config.yaml
encoder_arch: "mlp_mixer"
model: "model that answers yes/no questions on an image's attributes"
dataset: "rendered roads seen from a driver's seat, with toy cars, trees and houses"
train_examples: 145000
image_size: 32
crop_scale_min: 1
horizontal_flip: false
translate: 0.12
cutout: 0.25
questions_per_image: 4
encoder_norm: "layernorm"
encoder_norm_position: "pre"
encoder_activation: "gelu"
encoder_mlp_ratio: 6
encoder_parallel_block: false
encoder_inner_norm: false
encoder_moe: "top_k"
encoder_num_experts: 8
encoder_moe_every: 2
encoder_expert_mlp_ratio: 1
encoder_experts_per_token: 2
encoder_shared_expert: true
encoder_patch_size: [4, 4]
encoder_conv_stem: false
encoder_layers: 8
encoder_width: 192
fusion: "prefix"
fusion_encoder_width: 384
fusion_encoder_layers: 7
fusion_encoder_norm: "rmsnorm"
fusion_encoder_norm_position: "sandwich"
fusion_encoder_activation: "star_relu"
fusion_encoder_head_dim: 64
fusion_encoder_fused_qkv: true
fusion_encoder_bias: "all"
fusion_encoder_qk_norm: true
fusion_encoder_parallel_block: false
fusion_encoder_moe: "soft"
fusion_encoder_num_experts: 8
fusion_encoder_moe_every: 1
fusion_encoder_expert_mlp_ratio: 0.25
fusion_encoder_slots_per_expert: 1
fusion_encoder_shared_expert: false
fusion_encoder_positions: "learned"
fusion_encoder_connector: "mlp"
residual_init: "scaled_by_depth"
optimizer: "muon"
muon_scale: "original"
lr: 0.012
momentum: 0.9
nesterov: true
orthogonalizer: "polar_express"
adamw_lr_other_params: 0.0026
grad_clip: 3.0
steps: 10700
batch_size: 128
epochs: 9.4
lr_schedule: "step"
warmup_steps: 2140
weight_decay: 0.0
adamw_weight_decay_other_params: 0.05
Rows from block 2 of the image encoder of a small model that answers yes/no questions on an image's attributes, named by matrix and row number. Rows with one number belong to one neuron. Each number is 128 + 32 x the weight over its row's rms, rounded and kept within 0 to 255. All counts start at 0. Numbers have three digits each.
Before each neuron's rows are labels from the 100 images, of 14976, where the neuron reaches its highest value: "patch colour" is the nearest of a few named colours to the mean colour under the peak; "responds to" is what is common among them. Only what is clearly more common there than usual is listed. The data: rendered roads seen from a driver's seat, with toy cars, trees and houses.
# fc1: MLP up (encoder.blocks.2.mlp.fc1.weight, 1152x192), inputs 0-95
# fc2: MLP down (encoder.blocks.2.mlp.fc2.weight, 192x1152, transposed), outputs 0-95

patch colour: black
responds to: double yellow line
fc1.276:145181113087099080159105110137182146086090128111133138094186175107157105151102200090115127123164148105152194130117148193112122158117141215116080118114053093142111135199149202143086130103125106129114124138149123157104054128128117133099113102135118152121102178117126071066141150117118098129
fc2.276:090106084084121127097161113119118128136061120155091154171114123146114084123135136118167116167107112115115156202178100115106147141131151126128124134147147153067092159129071153082117083127136149168090104160065144118092137118142158132154095146095086094134169177146071140097067088192111157131

patch colour: grey; orange
responds to: dusk
fc1.722:110079114143123075153129102139151172140123111068112125122182121161199187107152151074102061088117103143096161139102097170177106134145117159101134103172182114139126103139039158144188113107132091059060172128164151076138156145112092125118141129143131122146110078171152120148163132155104165120
fc2.722:100154112122128103146147106159112128084162118146133140107105193162153102146131168096136161146067111099106142139133146140150128103054111118137127113151121128160111122067195137115152121148210126119115121082101099077116109060089219162106089079105080101114117111103145114146165096135055090163

patch colour: pink
responds to: sandy verge
fc1.167:205169147150168111144166131121069129124143156170128134085098131151121148095145118116170099119156121135085149118140165144151087075109154139138182103123094074133076131116129118053118110160141187135099123122186038142160066122141088136067212144130171155144083157107139083108147108136169059113
fc2.167:116099110196175185087121128125088129139159108134121131142132135146136136088108164076106121177088130095021082122142105140158106169097207139141093131147116155137136100191107128099186134084132157093110142164135107151105173097144109107085135129227119138126146177161097174138092124149155140127

patch colour: brown
responds to: dusk
fc1.731:155156124139130147089103095073106130122139196163167084067094106109112186089090101160119092110120128102125131070128104148117145131175177177201119135135141180183166072146041104173135099133142114133111094181137039135191156150142142131111123081179182137100143137127128084085157180114139110159
fc2.731:131170059109134123053198093132137150140114123126115110126134082103102066159164139170136150115133143196079109168136159128141147111127153127188110161134104069095137160089068136094126105151111108147103145087161174067172112126145121146110201077127103125168132205154104122132127117101117112142

patch colour: pink; white
responds to: lamp
fc1.292:104161174134072180147097140154080210144152092117120080121116135154063170117102095144107139164140139125173156191154122135184146090092085052114127134133146137177149100163165067103160162143130052142057092132085106109133150154212124103147142153166129116142186174139135141134122105167084118088
fc2.292:159098130089125105157105187146095071140128161138114145157157066117111161144163073136129119147195133136162102017095131101169136125186143129160083149184209118068147117123072122105118168109158161124152168135105140154140111168110103086203169166143092105130111138084109150108137113089112126096

patch colour: grey
responds to: crossing stripes
fc1.320:138044098092140181085130133188163171078179121139116122092194065141123131118102083062157151129052110141086157134139169123185084136080127121128082134161198193151124113128160129128177160080174111131149108134166087129126121088114072146117130132143113097150138123110159132164137122095129115106
fc2.320:118142152132149142103111143148057138101093134112080175093145118181091126104099163156077144161128183139190114116122158163120061126129104137147127111080087136163066121111140074128149104139148098118129127119116130100175138142088108132079099097045108143082133129098140117114142156122127195128

patch colour: grey
responds to: snowy verge
fc1.667:099106123182142142133123085123134094118139142075145126176106109098236118100135166122140156154089085091131155128166114125124151122141108108175121161155092074140134102078139102155162097152143132134145188234165098088084128093083124094175171112106155090091129140192067126116174122126157095216
fc2.667:145130086129102157130112086111096157120087161136146138139132070084120132133075169152165159155075094123126118182145151116178085165116102155057127142126142142144171111077146123159098149143143164176117122088146140172105082099066098138163110160194134091108076099123133170115166127183157134092

patch colour: pink
responds to: sandy verge
fc1.280:149113080162161120138083108128105129154074171120145083144146124174158161119124155119150121138118130137122160118109201153139105136102131099152098168132166127171147152094156075092151167195121141139106125101142119148113100155162108089111165125053140114176123130117130152120105101124100102122
fc2.280:097079089049056161103134154073138116127137141117149106089106150166130120099125125165111074196144102123124227180141158144124122148173191140153145123100139160135126129116110098124141150155094142107135147189096155125154111107135173144146140128196122137115131132114089125092106117165115081149

patch colour: grey
responds to: tree
fc1.308:116078173069079187140052110145124145126157125130099156139175148125098152076125114107154147137153123108156100070145125153109140124147107122139151131116096140191164074108156120133098125121135056139132086121145137124165114121105135107136098132168156132093109079103102135141100160078165142068
fc2.308:151102135102130080156106191164151166123135119127158081088092156115154174144107202085133165130124101136138168118134149166172113112093112114132047111116098091127141121106143098087169146067149157148124134147190156104123137080121113083114087134136073078130144130028117096152106126169120143205

patch colour: pink
responds to: lamp
fc1.749:109116112094114147098120110087035154142083153131082085169113094174111119137099089141128054119141136115123159147106150184122059146172147186129079118106144084170120114145132125081130112113106166136104171162108173221122125114093114134100152139153187148148114166119162091157129121147098048124
fc2.749:163113095106155112172100153129125124098155169148137109137137186144194211102143118123142129143113087056143152144121148061119135112116134064193119125149120072116154157147169120164159149125147167101152135136125122128100137129138186090126070133136091115155187149074092159178157101139118133142

patch colour: pink
responds to: tree
fc1.527:138067152226132126163133086133098147135086178078123134109106157148146147077105089095155080058109129150140158123114133133101123124105079142172125133114112072103131161117135129096192151129113124157062084134127131139163105127167087111132103146117184095123144137114107144119100172160135065086
fc2.527:161130164120150114138116126066108137150201172137112098156167109192132132072098102104160130176165131080101184091080127158140102160155132090106128151154160129137134120142112165151146153144075145096178197107085131177078101066134142146164121163180079177086113164135194189153101066134101110155

patch colour: grey
responds to: sandy verge
fc1.248:185104113098134085126108116134139150133150096109146171112061129068060154121143146163165070119124124142158120176182106103117177159056106078077086164197075142128160162124152094119131145174174189109096160115108094109158135147126155143113145144204137170115130114137166109105142107139127163090
fc2.248:163119127159123195165121126179103169072099156209140137085133122140163160149117097144118091151144124136174167110078188184085143117199133116140102085090110129110097073092122117107186166088101095097199116139141103184110200038150136075127075134089129124111094190103158134110113109103105162152

patch colour: grey
responds to: straight; snowy verge
fc1.388:128112120086127148171151131138142120163116086068162110145163169104123089146177126166113088135170123102138140160126176144055134119154190088142159107116088098074088069177110117106125112128130106102106092123093121102069135130173143140188121135147170113107130129180122074168125178092153081132
fc2.388:125124048114181122075125138174166126128125147033126122171141218132114098113081119121137112188167160121139091125136154101126128132154218145137167138127146121148118098118078096116139163103149112203114184118086119047135125116138159154094135111114135149068155116123100156102127054144122148134

patch colour: black
responds to: line: no line; vehicles: zero
fc1.447:156138139161055050143108130138100164122111114132113149080160152118145134159072147093119146132170182137072143128175099162143156129130117131090123169090147077146100130094115125190178089139100089112138119135156136162122093182149140113130088087198103140145116093111134074191085144149121157158
fc2.447:092145111156217111131116145154118119170136087093079126103101136147174129108145114090157109109119103098154178116063152151194097127120166135131114085107184126111153137126102190084107151118110114116163146134125153121117109109142167096121134124057150150152150159141190199099159105182141164085

patch colour: white
responds to: snowy verge
fc1.700:159093131131141137145123147120151120049134169143147132118098147108104080083141124128128104129148170122143116082133062063141137155147159125163123140100134077109091227145158127146102146143119126068083150160138146142145094084141144072160155133080169137139089199160109139114100227218134095108
fc2.700:108144170127119090088147086121096167160148182175134092158176161140210170113129101094056120110144084084125110153146127123137120144170157134110137158104122202155086143124131099100136079102162156172151125112105095112128150133091122097149108136107089158069163111153145105108108135085076097104

patch colour: black
responds to: dusk
fc1.441:179130136087120132095148200159132101165157095057120147073208201141097164150120121138119094123114108122140150082152158145140154184147158126148097057032107142153085102182086126143110121148122152081149136151123130069138076134136098126132106133117172132128151134107110149110104154122200146182
fc2.441:140161045125185152135101087137126164155119095146101156167149134115101091157144115117103098142148144097029146155129108073167193095176140139154158065138132148078099146093106140128135120154150055138130198133115135141162128105136121101100126168131142163153065137142098100133075117102150130111

patch colour: brown
responds to: dusk
fc1.435:132087146155111146092161193164092080135107136114130124099122179120163150133121106112158138123194109184137149164109149019129202138098202222136150094151145087111135162119124112094096091151147109094068103111171153147095135121116107105102118169114195122124116139089103132145146102136183119104
fc2.435:075067102122046111141088099059090174128106100156158138145154117151163148070073137095140132083084103089144152176178156155154109129116098142176102145160123191103198150101123130173138128160064122160159135135127092108130112102181108134097173214109070172167141156099163094128124173144147144121

patch colour: grey; orange
responds to: dusk
fc1.485:148129184138163136132141121147097159105144107144156147160135080144115157133087132107121033107090190158131135182190131148186111134134121114076142108147119107073176088118069181129141134124090108101130111167147148174127092135099106152062090126118073139181095120101177137119141135190115099132
fc2.485:094153148139131102167136115124122107131170089120162050161158144180154167160148255079134129155134147077134108097141094116119107163114086127129150093168138105132153115073107117116214139127188132095104183151151129085091127081074152173154156087138134165082110094099104149145120091127125122176

patch colour: pink; white
responds to: sandy verge
fc1.246:180127148152124152123135127111118085084136134158168137077133073183141173164109055138164076164163125131140098107150171164099124099132129165081177131107123118139158093133105152124187157139119110133094142126091039058144102211159130091142112134163179160123155166142163088111124084111138148117
fc2.246:117213082173117106111105063156127135197137085097108150158140095117155118140157157140163173090137077085089162091129153134155098127103153126120149145191115000134136105128121142115142163088110083192133151130150134133187079074177157125170171073100154104093122181110108165186165152121132115119

patch colour: pink
responds to: snowy verge
fc1.658:197119134116132095106132157114090087105169164106112121152105114116089166116133174111155120156128123142172144168097146102167103098097090113098189122175132157121101141159143042144171165154153125148126173158084146134110146101106125089100147113173121201149135150144126142164088166109169095137
fc2.658:123184173074087172078056132118149172133117156135117111133139148111189221175114114133118170119165115095159112168165073180091125174144084118111138142137137089138087150119136157128072109109147091167158137096147079124109199190112126089120115126106141118154162123093085165156097061069120082138

patch colour: white; pink
responds to: snowy verge
fc1.62:111160147159180099111160154135159111198135142135098172104104090191163155129088115159154142133185155126136160139068137132153164126182105103089171132083117031114167088123142134129113124080138081084088122101163198069114132103110134154181147079103146145139140066085149145163092118058153122175
fc2.62:131106138131100132189113124138096082122127073142196100146165106092158150068104097097136167144126103103154112050148137070137130092144106119134157063102147108105109126139117093101123094102116095120149152162110141140184090146186094086095106117118123113108115173113159141072150163171132138115